A small autoregressive pixel model, trained from scratch: width 384.
Rows from block 3, named by matrix and row number. Rows with one number belong to one attention dimension. Each number is 200 + 40 x the weight over the matrix's rms, rounded and kept within 0 to 999. All counts start at 0.
# q: attention query (model.blocks.3.attn.q.weight, 384x384), inputs 256-383
# k: attention key (model.blocks.3.attn.k.weight, 384x384), inputs 256-383
q.154,176,256,112,232,223,143,157,221,162,265,172,188,248,206,192,182,185,205,229,125,113,224,239,232,232,189,176,182,201,186,245,196,235,180,238,173,212,203,170,192,181,258,228,211,159,218,178,197,217,188,190,168,200,189,174,154,206,223,231,206,138,198,206,165,208,180,193,218,198,195,202,168,172,226,291,218,196,169,227,206,222,255,178,239,220,158,247,185,230,228,181,219,234,165,216,206,169,222,133,194,228,203,244,185,246,213,100,201,190,242,192,193,230,270,235,242,223,143,204,235,175,256,190,150,217,186,227,188
k.154,190,241,231,273,182,230,211,166,207,262,176,194,193,160,218,235,212,201,201,168,205,252,256,245,221,225,150,176,183,141,217,213,250,198,194,241,171,146,154,134,199,129,174,155,223,238,232,184,189,253,225,164,178,208,196,171,181,180,198,297,120,236,208,177,155,184,200,173,148,215,218,164,170,173,183,242,156,153,177,160,179,153,225,227,181,166,149,191,245,203,171,265,173,269,221,158,230,211,163,187,214,168,238,164,251,154,227,202,176,216,243,240,190,195,127,182,205,194,236,216,227,226,228,191,228,139,265,167
q.155,193,246,232,135,240,231,263,200,270,190,238,215,208,201,171,228,186,251,154,200,257,207,180,189,220,216,220,162,177,178,152,145,251,235,233,247,138,162,221,166,202,249,215,205,262,171,235,166,216,215,189,233,191,242,201,252,152,183,192,185,231,175,207,214,210,271,170,197,158,251,200,197,169,173,169,215,251,131,237,215,176,192,181,97,180,223,186,186,217,219,209,197,266,208,212,205,208,243,289,156,184,184,172,212,203,169,261,213,227,163,222,175,239,244,278,202,191,213,177,147,198,159,162,153,158,220,218,182
k.155,267,239,194,209,197,208,150,179,154,246,259,217,191,156,235,156,248,205,183,206,164,214,221,205,123,208,165,208,242,238,127,242,135,196,196,185,202,217,204,172,199,214,169,178,223,239,183,235,201,169,136,215,205,166,169,157,221,184,234,244,113,188,144,196,175,202,249,162,181,272,181,215,198,164,199,208,247,258,209,141,172,183,185,264,195,214,211,202,216,234,261,197,189,163,203,231,187,193,176,218,175,210,191,155,253,174,182,182,201,253,189,204,212,195,203,203,159,227,134,202,203,212,149,191,184,202,224,162
q.156,220,214,186,224,257,208,185,212,165,211,184,231,141,194,157,202,290,218,175,197,178,228,213,214,173,163,194,224,232,186,198,195,190,217,213,198,154,250,179,183,185,216,174,205,217,230,139,200,247,184,167,170,191,155,226,182,214,199,199,243,249,158,194,170,171,199,209,210,253,201,186,196,191,229,266,185,185,124,198,139,176,171,235,252,157,232,247,160,136,242,210,208,177,223,167,218,152,186,198,189,221,209,218,171,199,204,168,139,214,164,280,208,268,143,191,253,224,200,232,164,192,144,124,158,144,126,207,233
k.156,186,183,192,214,237,190,171,188,184,259,169,173,138,149,186,217,222,209,146,217,243,219,137,174,194,201,178,211,157,224,158,225,198,231,142,167,226,180,194,164,292,201,223,232,194,151,143,170,212,235,191,217,164,242,187,192,192,242,193,213,151,229,237,191,261,209,145,222,224,245,236,185,224,156,191,198,183,219,215,262,231,207,254,154,192,231,152,171,186,162,264,253,252,278,189,243,222,211,219,210,192,221,200,221,207,220,184,159,243,241,142,208,211,137,181,218,190,224,184,196,195,201,220,226,141,138,257,120
q.157,235,206,227,156,184,185,163,173,115,245,185,229,168,236,222,178,253,164,208,174,185,183,219,215,236,204,245,212,219,163,269,195,166,244,152,274,230,218,204,183,172,188,204,217,187,244,202,214,239,191,194,199,197,165,169,155,220,256,222,213,219,218,203,211,147,173,182,213,278,216,162,233,131,192,191,191,176,174,188,214,178,223,195,151,216,177,226,157,182,166,219,190,214,202,187,202,222,224,207,148,250,205,152,227,230,206,160,236,195,201,203,161,216,169,189,195,184,244,140,187,251,196,265,136,204,179,167,191
k.157,171,225,140,224,150,155,253,218,185,217,185,289,184,207,198,218,189,190,194,217,247,186,200,201,241,226,182,267,179,219,230,182,216,195,138,218,231,169,200,224,246,211,190,158,177,219,189,194,157,178,293,201,180,243,226,224,180,235,233,160,225,221,174,169,182,211,214,292,235,171,267,176,149,194,173,165,212,244,227,255,202,241,247,143,198,176,218,195,214,137,145,159,169,199,193,230,240,229,194,249,228,169,249,221,200,213,134,173,203,197,196,160,212,181,212,197,182,207,136,195,248,198,197,184,173,238,182,214
q.158,187,146,189,225,236,189,144,204,240,170,240,270,200,218,126,253,222,252,196,221,194,202,220,178,200,251,132,228,185,293,197,242,213,166,210,142,151,247,204,195,217,248,182,230,222,171,145,197,152,237,176,130,204,250,207,167,245,189,216,180,242,180,239,192,209,216,197,185,183,160,195,201,276,184,145,200,205,213,205,185,193,206,178,221,192,221,120,190,235,185,237,211,164,189,208,185,207,162,204,230,156,164,242,241,194,254,198,204,211,192,192,178,209,194,191,195,217,213,276,252,174,253,164,229,176,217,257,182
k.158,234,196,206,260,208,178,215,242,151,172,172,160,186,192,191,192,207,145,186,177,221,188,204,191,143,222,260,158,195,202,180,191,175,209,215,172,222,232,109,151,167,187,190,237,201,163,252,179,223,176,146,220,219,185,210,215,176,219,222,239,207,235,201,224,157,156,189,192,188,189,178,210,222,181,236,237,207,232,234,215,195,180,227,215,164,251,263,206,191,213,226,188,261,237,221,169,190,183,251,229,196,181,179,196,167,172,225,220,135,143,198,195,249,214,260,188,252,186,199,245,241,244,162,189,188,224,194,189
q.159,198,221,179,243,200,253,152,123,197,249,156,192,223,208,220,224,191,171,225,162,126,234,160,178,190,270,198,175,192,240,217,210,258,226,217,153,208,251,210,218,185,240,153,213,182,200,179,193,222,230,182,178,173,238,141,176,205,174,212,122,170,216,245,164,226,224,196,215,209,209,179,151,157,212,226,193,157,182,245,193,193,177,160,214,232,169,199,238,254,121,208,193,164,242,256,295,212,217,198,210,214,173,226,146,304,199,189,222,171,214,166,167,193,273,211,300,217,142,172,152,155,215,234,210,260,257,169,194
k.159,205,202,222,240,209,187,226,263,232,190,193,182,193,230,196,257,151,174,148,150,149,190,189,214,180,146,152,209,221,200,195,209,241,179,200,202,187,215,96,228,233,202,229,224,247,275,231,208,157,178,245,163,251,155,247,187,159,193,160,274,145,274,204,194,163,193,198,194,96,227,232,215,188,193,138,206,184,219,235,168,163,219,207,152,233,247,213,192,225,289,198,212,241,200,124,226,194,172,136,185,199,186,231,227,204,162,212,162,197,173,163,151,229,181,174,130,183,189,170,227,215,147,225,178,232,154,170,204
q.160,224,177,188,159,189,178,223,141,215,188,250,132,215,114,207,161,178,250,288,168,252,159,310,216,198,140,151,290,192,248,282,248,240,220,235,210,213,135,227,191,149,289,175,146,183,177,166,171,210,124,323,180,195,191,227,216,222,149,143,141,171,225,281,153,220,209,240,135,185,180,193,175,205,187,167,228,211,157,135,161,192,251,218,183,169,236,198,225,186,252,266,209,214,155,200,219,183,167,203,201,182,224,131,261,142,151,152,222,95,193,221,178,149,210,182,247,202,185,200,157,244,219,165,159,281,171,210,206
k.160,240,189,157,77,188,214,214,233,289,179,201,174,187,227,240,254,163,169,122,230,189,235,216,255,339,194,161,239,188,222,196,281,216,195,160,178,220,196,196,256,164,192,253,185,130,182,262,217,193,216,209,279,281,197,179,152,233,278,213,206,215,209,166,124,209,243,193,273,302,212,207,230,128,272,176,167,130,232,200,192,198,193,225,148,207,222,148,207,217,245,165,170,177,244,231,227,160,183,211,160,197,197,204,268,239,180,261,243,248,203,185,258,134,199,177,138,141,206,223,177,208,182,236,210,228,195,206,96
q.161,145,209,190,105,238,102,208,173,202,210,172,173,202,218,194,252,142,233,195,246,194,224,147,189,190,212,184,257,197,304,173,173,121,162,241,138,225,266,209,267,159,148,197,233,211,158,246,147,229,223,183,92,146,231,243,211,158,214,236,199,166,277,223,203,193,240,184,117,264,160,172,135,136,266,288,216,217,224,223,290,225,210,231,101,131,214,178,148,293,322,201,222,271,264,219,220,185,233,170,152,200,174,177,179,143,179,230,205,180,219,216,253,153,196,189,183,130,199,241,178,109,215,205,198,215,203,260,254
k.161,255,198,183,253,164,206,220,171,216,177,173,161,215,130,225,204,204,182,102,181,168,210,145,211,213,186,167,237,218,177,214,150,193,239,217,169,194,188,200,199,210,229,318,298,205,215,177,235,231,155,239,315,226,228,207,224,169,164,258,260,216,179,172,219,201,207,163,215,226,179,215,194,160,190,233,203,196,188,223,171,228,136,206,252,246,224,218,206,198,155,123,179,203,184,280,215,184,196,225,220,233,145,211,240,124,162,179,148,228,236,178,202,209,167,226,250,217,194,195,159,184,219,190,203,151,209,199,159
q.162,193,166,274,215,93,204,208,240,249,206,198,119,131,228,176,223,214,176,214,234,256,157,150,215,172,153,175,136,136,154,222,219,274,170,203,276,209,276,218,130,174,163,220,180,198,221,226,181,253,112,221,245,234,133,211,249,220,232,270,207,117,140,159,146,163,192,226,225,153,155,193,264,126,227,266,147,221,162,212,113,178,223,164,204,173,124,205,266,245,201,247,231,170,118,163,269,166,160,229,139,192,246,210,217,175,221,232,214,123,200,245,207,133,213,175,210,167,246,201,210,288,150,149,218,134,145,194,154
k.162,224,189,227,189,193,192,246,201,183,227,236,201,192,246,171,219,150,123,228,158,223,202,269,211,128,235,240,214,217,192,177,218,160,175,163,272,247,182,153,105,157,142,205,148,250,123,205,204,267,221,201,189,262,139,207,188,215,130,192,308,186,128,156,187,257,165,175,215,289,219,145,154,126,169,85,280,158,180,149,159,232,141,208,200,219,247,190,163,247,205,116,157,231,260,147,233,181,141,257,223,174,142,157,265,194,169,229,188,152,175,207,303,238,220,170,322,234,137,275,194,179,199,231,161,235,171,317,178
q.163,198,217,212,253,207,228,275,193,206,182,171,208,168,198,240,190,219,203,232,233,161,206,150,139,218,121,189,220,267,123,174,178,231,148,168,122,202,224,205,246,161,206,113,242,193,192,199,197,210,232,196,243,198,180,124,204,221,192,171,186,128,189,276,189,180,194,216,222,144,261,149,140,212,173,122,211,221,165,243,76,189,109,237,216,275,164,220,246,191,248,153,179,188,209,221,96,255,258,212,221,198,249,200,225,206,231,227,107,266,197,177,176,174,175,220,183,252,214,220,227,110,132,218,161,237,190,167,202
k.163,208,201,164,206,257,252,204,261,212,269,272,237,211,223,235,143,196,145,233,152,146,212,235,172,210,209,177,176,232,176,229,238,113,192,263,219,158,221,284,174,232,186,150,152,195,151,225,221,163,131,194,193,258,242,147,185,219,141,228,123,299,161,204,207,197,185,188,223,219,220,192,233,181,216,153,157,238,182,286,211,197,179,189,225,182,212,307,209,184,146,192,244,245,184,236,278,184,301,149,184,210,257,218,157,193,203,240,217,217,203,146,138,166,182,205,192,188,163,251,268,194,268,163,230,204,296,181,267
q.164,185,163,222,160,214,200,219,230,245,170,291,217,200,208,247,208,159,255,230,161,207,116,170,165,118,147,207,346,196,101,251,186,168,233,224,204,149,159,190,169,260,184,296,182,203,171,231,191,150,217,218,245,193,235,218,104,197,143,197,148,68,142,194,220,205,271,211,168,102,137,184,208,206,199,194,231,164,215,212,175,163,71,240,190,221,240,164,178,121,227,143,228,212,154,157,154,186,206,250,216,216,202,299,193,160,209,208,230,199,158,209,261,185,202,128,133,194,169,133,349,207,180,342,207,185,280,118,199
k.164,219,307,185,244,203,139,248,244,290,251,131,195,200,154,203,195,168,227,261,204,166,171,192,201,239,154,212,264,134,143,228,227,198,175,242,147,214,165,258,72,174,134,194,144,248,244,162,193,181,197,176,214,294,243,212,220,207,223,157,238,171,239,214,188,175,194,147,182,182,206,254,218,181,216,226,173,148,261,134,153,244,135,164,115,229,135,228,203,149,182,261,244,156,219,209,148,229,195,181,194,230,206,150,217,204,163,263,166,240,267,198,169,223,267,236,89,314,305,203,177,143,185,179,149,215,256,175,190
q.165,176,192,214,226,300,109,179,245,162,291,207,115,247,243,205,129,143,148,255,206,180,215,124,142,167,195,231,151,222,240,197,194,182,167,269,167,235,259,185,226,139,193,104,209,187,219,183,163,207,233,129,222,147,194,197,221,191,258,182,203,158,259,214,192,180,164,162,203,289,159,223,199,159,227,214,161,185,148,149,172,197,255,135,245,251,221,197,106,159,253,244,254,105,151,180,194,203,127,251,173,178,178,201,203,206,189,147,180,188,114,248,225,228,168,172,247,258,164,226,219,180,165,215,130,219,217,155,265
k.165,309,180,201,176,165,129,167,174,184,231,239,230,196,96,256,194,283,175,222,211,225,181,243,206,130,274,293,220,166,220,200,105,210,191,101,239,200,284,209,126,225,210,115,143,202,175,220,195,204,285,212,205,204,228,211,242,149,156,210,224,213,188,190,195,248,159,213,266,252,209,269,198,216,185,224,166,230,179,207,197,195,168,174,237,177,231,213,231,163,212,141,212,184,252,159,164,155,177,155,265,200,267,259,267,208,290,176,216,293,193,142,129,154,214,213,236,162,224,139,182,141,171,223,235,136,291,189,230
q.166,214,188,173,236,195,186,287,151,264,198,298,277,163,212,207,205,285,217,260,180,249,187,273,200,234,223,165,220,182,269,194,221,233,216,281,204,234,196,134,205,197,215,188,176,155,190,162,142,174,179,211,294,207,255,169,206,131,201,190,130,201,154,264,240,203,241,194,194,155,218,163,219,220,245,205,144,220,221,217,176,241,213,190,203,199,127,207,268,171,163,149,237,257,212,119,213,195,289,247,199,131,135,231,195,234,196,176,208,236,220,242,142,205,246,211,166,128,253,143,232,146,259,129,239,268,174,236,203
k.166,152,265,180,216,229,167,268,210,78,192,248,201,269,237,260,168,213,222,170,231,98,166,223,123,201,230,273,241,181,248,199,192,194,234,200,191,227,214,172,236,130,214,212,208,211,212,273,162,254,107,213,243,241,201,195,159,220,233,155,220,196,155,220,186,188,174,163,217,126,184,225,211,222,205,220,153,284,173,223,167,223,256,195,219,256,201,211,161,136,264,119,249,215,196,174,226,256,230,153,224,206,197,255,181,255,179,208,243,147,199,228,115,94,195,258,250,181,139,224,178,248,188,195,225,192,234,181,186
q.167,190,181,207,174,219,279,254,163,190,211,197,195,136,214,153,174,219,191,190,239,212,202,192,237,226,199,162,196,227,149,188,131,168,194,263,254,114,224,177,213,203,203,234,159,231,237,206,222,171,174,187,174,196,246,191,168,237,157,175,193,179,245,178,148,187,190,196,177,221,231,182,233,222,200,127,211,236,201,210,276,144,197,167,196,189,199,239,125,263,239,165,225,204,217,195,203,157,130,138,275,204,229,61,229,254,163,222,245,119,200,181,222,215,178,132,178,281,115,185,210,190,192,265,259,217,172,141,171
k.167,243,205,167,199,94,223,274,156,171,191,222,173,224,181,205,174,228,218,261,283,224,215,192,228,228,163,224,234,170,174,182,226,182,200,213,223,159,171,156,251,242,204,175,223,209,43,190,224,159,204,235,235,168,267,253,157,193,219,250,156,262,213,153,218,245,198,216,118,183,155,147,188,210,162,220,197,195,265,196,145,206,240,165,127,166,201,164,254,208,157,175,210,186,194,202,138,251,231,178,174,202,150,247,220,220,192,180,174,188,184,184,182,207,140,239,241,211,165,154,207,122,175,162,198,178,220,207,228
q.168,222,105,148,133,188,177,241,249,177,162,154,190,258,187,246,237,195,217,219,253,250,289,226,204,168,263,204,248,232,100,162,145,282,216,205,204,227,203,172,170,187,154,177,188,203,236,112,197,155,175,180,160,206,184,206,240,217,157,163,204,207,229,170,281,186,183,242,204,227,148,215,221,210,194,163,210,205,175,156,206,184,233,209,162,233,182,237,162,224,262,233,241,182,196,316,286,181,186,227,130,184,187,203,229,279,251,244,187,251,192,176,198,185,194,227,174,349,207,197,197,192,292,219,126,241,164,243,168
k.168,196,289,283,183,190,204,178,233,176,206,183,284,188,196,202,243,225,240,158,270,199,266,215,115,191,186,91,195,217,201,288,242,174,164,254,211,212,232,94,186,251,250,173,256,256,165,183,211,286,87,227,175,135,177,279,249,203,247,216,187,182,159,259,203,179,187,237,185,203,187,165,149,178,105,129,242,226,189,198,202,182,266,213,191,210,180,196,129,267,221,153,185,210,199,297,150,214,237,138,205,206,198,172,208,197,174,177,177,204,199,163,161,168,210,264,113,268,205,296,147,148,180,241,86,185,256,232,171
q.169,156,175,161,217,147,153,176,196,272,187,256,168,166,252,204,228,201,187,204,211,211,241,160,193,205,225,170,187,185,192,265,145,250,204,138,164,167,153,141,136,236,163,125,207,170,221,184,166,231,297,153,249,225,204,237,165,190,273,136,182,148,247,187,111,181,232,236,141,206,192,193,147,173,275,211,203,192,238,84,253,244,145,214,224,249,231,195,211,144,268,267,141,187,138,119,201,193,256,146,193,84,260,198,134,128,227,143,161,183,196,124,202,146,213,223,195,147,168,215,195,194,199,259,193,108,194,179,162
k.169,222,161,227,202,96,210,238,236,214,220,198,175,187,256,222,180,165,170,278,264,268,194,153,197,221,150,207,192,192,148,169,140,165,201,147,230,177,189,235,204,212,242,140,164,212,175,126,215,213,249,155,171,157,291,119,187,76,203,197,309,199,131,150,146,160,169,214,240,215,78,209,235,136,230,265,163,203,178,258,164,228,240,214,193,241,167,167,283,172,214,127,202,186,142,185,203,201,189,235,243,250,187,182,213,196,133,219,229,149,161,154,174,232,199,253,225,116,177,174,246,231,162,158,257,232,173,215,163
q.170,187,249,143,145,248,227,205,232,234,195,215,151,221,203,154,203,180,308,188,202,141,174,145,247,148,246,215,140,181,122,266,263,144,194,161,216,220,210,237,176,220,303,156,289,192,270,224,162,257,198,162,214,230,158,241,184,216,274,198,237,226,227,188,134,225,266,197,92,165,297,239,221,143,227,212,129,234,198,173,249,134,190,252,174,205,203,158,200,175,156,138,181,180,190,187,246,196,202,219,237,190,288,176,151,241,231,233,143,228,147,131,280,162,183,251,151,189,181,247,221,197,190,179,157,274,211,199,249
k.170,213,192,198,179,149,214,239,233,178,169,176,192,220,219,252,187,188,232,161,245,220,198,195,186,169,214,209,178,193,100,278,190,226,270,257,232,291,252,211,235,242,201,278,224,147,202,139,258,229,217,304,232,165,123,212,183,248,178,138,220,187,189,137,146,191,154,209,124,228,209,205,250,150,187,146,201,235,232,225,217,267,170,254,148,212,221,215,230,247,223,220,153,206,70,165,212,183,209,176,255,252,133,171,290,274,224,224,245,162,224,206,235,193,259,205,202,234,184,176,190,150,187,226,234,166,154,318,217
q.171,210,181,180,171,230,209,216,206,223,220,242,240,229,133,254,211,184,230,260,216,249,154,296,204,162,139,220,163,172,214,197,263,241,173,194,165,226,153,196,174,135,298,224,197,182,198,268,241,211,184,228,177,208,222,242,241,250,215,229,205,172,184,218,216,279,186,191,242,256,212,193,216,179,178,199,161,251,109,216,274,183,175,211,242,235,259,124,231,133,288,205,222,158,88,151,249,209,198,222,237,147,194,148,182,218,173,181,255,172,151,213,201,179,148,227,224,182,153,221,143,237,138,214,96,198,161,173,203
k.171,198,179,207,227,229,165,218,179,200,204,235,143,254,249,214,168,154,251,156,221,165,231,149,151,244,225,250,143,197,135,262,150,147,200,98,181,203,225,136,240,157,192,237,193,160,219,172,206,268,153,196,175,245,217,236,253,220,229,166,120,232,213,142,290,240,187,168,206,136,188,229,236,276,185,280,143,193,254,211,204,219,194,159,179,221,201,212,151,212,212,242,182,164,207,181,172,174,274,213,137,212,103,222,217,185,191,213,202,179,152,220,169,216,168,250,166,150,191,175,239,196,230,262,200,165,191,200,209
q.172,168,152,220,193,206,173,202,205,188,214,122,305,256,252,205,198,148,265,217,185,111,264,182,202,163,280,178,196,229,161,208,197,217,245,198,169,203,190,229,221,192,253,164,117,162,162,228,224,176,138,169,230,261,300,215,221,182,220,109,184,142,230,210,212,183,225,148,142,146,197,224,189,264,245,119,216,273,261,168,182,251,257,255,172,172,137,193,183,334,248,198,156,217,277,173,183,206,195,234,280,183,201,220,195,167,306,128,179,118,276,209,230,304,195,227,216,182,257,219,166,155,211,223,198,252,187,182,132
k.172,247,265,148,188,253,234,160,230,100,212,203,282,179,220,200,220,119,139,266,189,229,175,313,234,199,237,217,171,174,177,161,183,246,201,224,137,215,262,113,281,299,201,137,185,252,152,168,206,182,177,203,172,116,126,183,300,232,263,246,215,220,183,157,241,169,144,261,134,57,181,221,186,209,177,221,164,263,176,186,248,188,164,193,121,143,212,159,171,243,179,241,173,133,230,198,198,220,210,207,195,166,196,157,272,253,218,274,179,177,190,204,230,338,240,240,230,123,263,212,129,175,206,143,176,149,191,267,282
q.173,210,253,212,209,210,223,185,228,211,251,197,228,212,259,219,241,191,196,211,283,176,307,144,204,196,247,181,212,206,253,220,223,220,164,212,178,158,178,230,223,200,260,198,304,214,211,184,206,204,257,103,233,140,185,207,210,284,146,237,194,269,183,231,225,237,275,169,200,185,278,246,268,197,157,228,138,153,252,259,196,131,232,164,138,211,245,190,159,30,129,225,187,177,203,249,272,203,189,192,213,195,185,206,239,164,245,178,239,268,133,188,220,236,205,221,199,149,79,116,213,156,173,128,166,148,241,87,267
k.173,240,152,228,207,272,215,270,125,283,232,195,203,162,151,168,219,216,192,170,186,216,189,257,177,239,188,188,201,243,218,163,191,216,184,187,230,160,207,237,188,180,165,128,216,194,127,208,189,238,172,201,166,163,199,227,258,98,179,197,205,197,219,231,184,170,242,229,237,200,190,219,232,168,253,175,238,231,210,185,287,245,202,163,212,213,219,185,214,245,263,197,225,232,223,185,267,189,235,190,215,226,144,134,219,215,193,246,313,233,251,250,248,149,170,142,293,252,149,234,155,149,197,182,179,159,170,175,209
q.174,180,194,241,189,231,262,212,223,206,173,196,214,255,212,210,187,291,239,235,191,157,331,241,227,93,229,172,159,166,177,279,202,142,212,210,137,233,233,211,196,225,186,156,159,211,195,166,202,231,215,196,158,233,161,171,189,228,223,217,170,171,175,180,237,220,160,156,145,149,169,189,196,223,220,200,191,229,244,212,165,220,201,224,162,189,189,236,260,208,200,76,215,213,192,208,283,174,213,177,237,201,186,202,228,243,177,242,215,181,254,224,223,178,243,227,234,218,316,218,227,232,132,197,221,287,243,228,239
k.174,246,186,228,149,180,175,253,220,161,162,248,203,161,233,184,183,120,188,115,278,213,210,216,160,181,128,151,211,181,208,182,204,207,235,184,121,206,175,218,190,202,238,146,248,219,234,197,226,206,196,251,214,215,172,248,175,197,257,188,231,204,146,170,220,196,260,173,229,160,182,246,202,107,203,189,196,204,178,199,165,188,234,196,192,213,240,195,219,219,285,246,178,189,177,272,170,164,154,158,188,225,212,232,205,174,187,220,184,239,168,236,192,241,168,255,211,212,203,188,193,168,212,195,269,265,220,170,243
q.175,244,190,286,259,181,236,223,155,178,228,155,231,152,205,204,224,199,254,267,152,176,189,160,200,223,197,234,220,170,173,202,218,220,153,238,204,261,264,127,211,197,195,211,254,210,182,228,146,254,231,234,201,186,261,139,184,195,145,222,203,181,161,175,87,192,229,189,161,183,188,273,202,188,144,173,225,205,226,161,300,218,275,217,210,219,317,257,201,169,193,316,178,171,242,184,208,188,236,158,185,238,271,222,179,245,163,193,201,123,256,191,126,150,196,219,231,250,243,218,187,249,170,198,184,139,199,149,159
k.175,171,183,231,177,204,162,206,242,211,176,149,168,189,232,235,147,186,221,243,145,170,214,138,198,165,209,166,249,247,202,204,256,192,193,195,229,272,268,137,217,176,149,208,196,208,329,205,202,194,115,217,188,152,263,180,222,171,197,281,189,211,115,157,185,202,172,156,185,187,172,161,191,170,222,186,184,219,200,227,155,231,151,202,152,217,185,200,249,165,228,143,240,193,148,133,182,186,230,173,164,195,175,229,184,214,224,190,207,210,231,253,129,195,226,232,259,140,155,248,195,222,243,193,268,185,174,184,206
q.176,188,255,160,162,154,230,240,196,175,190,208,269,190,276,220,205,182,214,209,177,233,177,225,207,171,176,199,231,201,164,130,249,232,230,238,208,191,199,173,279,214,131,123,122,202,181,183,156,182,175,209,215,189,162,249,223,149,221,174,153,217,228,222,180,172,212,202,131,218,144,273,242,191,192,185,198,199,141,271,227,205,203,211,184,206,238,191,156,187,133,166,118,150,193,264,220,239,233,202,224,189,188,88,220,229,166,207,153,263,150,185,189,137,217,193,215,196,237,194,137,151,176,195,223,173,167,165,166
k.176,181,240,252,140,201,192,175,214,119,117,174,207,244,236,223,179,45,242,252,213,104,162,276,281,153,189,190,178,206,244,190,147,184,218,230,235,146,150,202,168,248,155,267,236,183,230,140,189,170,204,220,249,192,233,203,250,157,214,182,212,153,175,164,178,181,218,162,181,114,180,204,188,170,204,157,207,275,187,199,165,245,202,155,137,227,234,244,259,244,221,225,204,269,260,224,200,203,146,167,149,235,206,173,189,200,187,253,241,208,136,185,233,216,158,158,240,196,241,152,309,196,255,217,176,178,215,151,197
q.177,199,231,195,301,254,175,243,215,184,246,232,242,231,174,141,212,245,196,178,199,193,210,249,119,188,201,132,250,192,277,202,211,218,137,224,166,219,207,119,129,270,268,254,214,187,203,169,151,230,146,150,145,150,195,190,254,212,147,200,307,193,211,233,212,166,143,233,231,130,223,213,178,233,135,190,124,209,190,191,162,203,187,150,236,225,176,239,260,150,162,241,253,210,194,229,215,237,104,125,203,249,220,202,266,220,186,269,141,150,214,180,176,163,224,201,227,263,120,218,164,200,164,168,251,134,187,228,207
k.177,230,165,209,108,262,235,179,219,200,203,212,146,172,152,208,143,145,185,243,153,96,229,191,220,181,186,144,204,182,213,235,205,185,200,180,246,190,208,264,216,195,186,242,278,210,213,210,243,193,224,189,196,191,159,276,238,174,183,176,193,201,185,208,196,242,231,138,171,184,201,220,201,170,122,229,200,200,242,245,228,235,195,229,177,246,203,191,224,168,212,176,209,185,215,227,191,226,182,230,116,165,187,153,228,177,191,298,237,200,170,165,160,180,179,196,139,280,203,262,232,161,231,198,180,163,205,215,188
q.178,165,166,191,195,211,191,144,236,184,215,206,184,223,175,165,142,161,178,218,230,256,231,230,203,138,231,169,240,250,202,243,254,160,216,205,217,209,176,193,175,187,189,209,162,205,196,136,231,127,200,191,179,178,144,156,182,180,234,137,198,191,212,151,185,233,142,228,231,188,161,203,194,162,202,200,200,167,196,198,216,191,149,124,217,172,182,194,199,217,252,207,244,215,193,216,196,201,223,186,150,165,212,244,171,292,221,218,192,176,221,208,193,217,203,165,148,244,255,239,149,142,245,210,207,225,176,192,217
k.178,183,180,165,137,229,248,211,253,186,266,189,157,172,215,219,231,194,140,184,179,208,200,160,185,206,190,197,176,202,247,177,215,234,160,163,206,270,173,178,265,185,273,242,240,237,217,213,171,247,203,200,228,238,183,202,171,216,224,201,197,194,251,215,249,219,210,179,167,165,253,207,183,137,229,239,226,190,194,223,259,180,203,213,248,189,186,267,184,197,187,165,163,210,208,160,184,265,184,198,269,196,192,240,235,200,261,227,191,147,199,108,295,203,172,215,214,218,196,186,159,207,202,185,184,208,203,231,236
q.179,131,250,218,172,211,250,252,299,230,253,229,199,225,154,151,201,280,195,205,222,272,224,263,163,203,153,206,197,180,177,195,273,161,198,169,232,158,129,152,155,188,211,247,192,212,222,156,170,213,167,272,246,202,189,147,212,220,196,230,266,181,239,161,240,148,205,129,169,176,189,185,198,186,209,186,175,201,233,247,225,179,175,208,148,181,197,180,195,127,199,177,214,235,201,183,155,199,238,178,150,209,243,247,225,236,145,239,158,183,226,216,255,242,221,181,204,164,292,179,198,180,170,255,202,177,192,165,205
k.179,207,227,171,282,203,184,144,178,177,250,169,215,184,189,155,185,185,273,248,175,239,249,263,192,170,250,172,202,170,231,182,214,174,221,186,214,262,260,180,204,195,258,212,233,203,171,197,192,219,176,214,228,268,209,239,206,205,195,256,133,162,144,217,202,208,235,230,166,215,217,204,145,194,166,193,170,174,160,223,110,175,168,206,267,225,195,170,139,187,158,245,203,131,226,219,162,194,200,162,228,169,95,172,322,200,220,202,206,122,156,208,217,176,213,193,166,243,223,199,183,203,255,131,219,194,168,194,146
q.180,223,192,223,109,196,234,197,221,189,138,242,248,188,230,166,228,226,197,251,222,269,226,248,216,203,199,186,129,213,181,187,248,162,242,172,218,181,217,229,192,277,182,186,220,197,200,185,182,169,227,251,205,187,188,191,234,238,147,196,166,167,212,189,189,236,173,225,200,246,251,190,233,201,200,161,208,200,240,226,197,168,202,187,186,213,206,203,216,162,217,232,227,155,187,236,252,171,196,249,135,236,128,145,209,180,163,240,168,237,231,245,161,192,178,172,210,210,229,190,187,203,203,155,195,192,188,123,208
k.180,222,209,234,182,274,238,228,190,135,190,165,256,205,195,180,286,165,204,199,255,235,165,186,252,171,193,173,219,234,224,151,132,213,205,165,192,262,209,117,165,142,245,227,282,169,201,164,179,210,207,249,203,151,193,193,245,195,180,163,182,200,245,171,207,191,181,147,193,168,221,220,192,238,243,181,197,181,219,171,228,254,212,234,226,144,236,273,148,206,203,183,209,208,158,162,214,232,230,168,204,196,175,238,174,188,203,161,299,174,202,178,199,210,184,235,215,225,222,135,152,203,194,170,208,178,258,218,192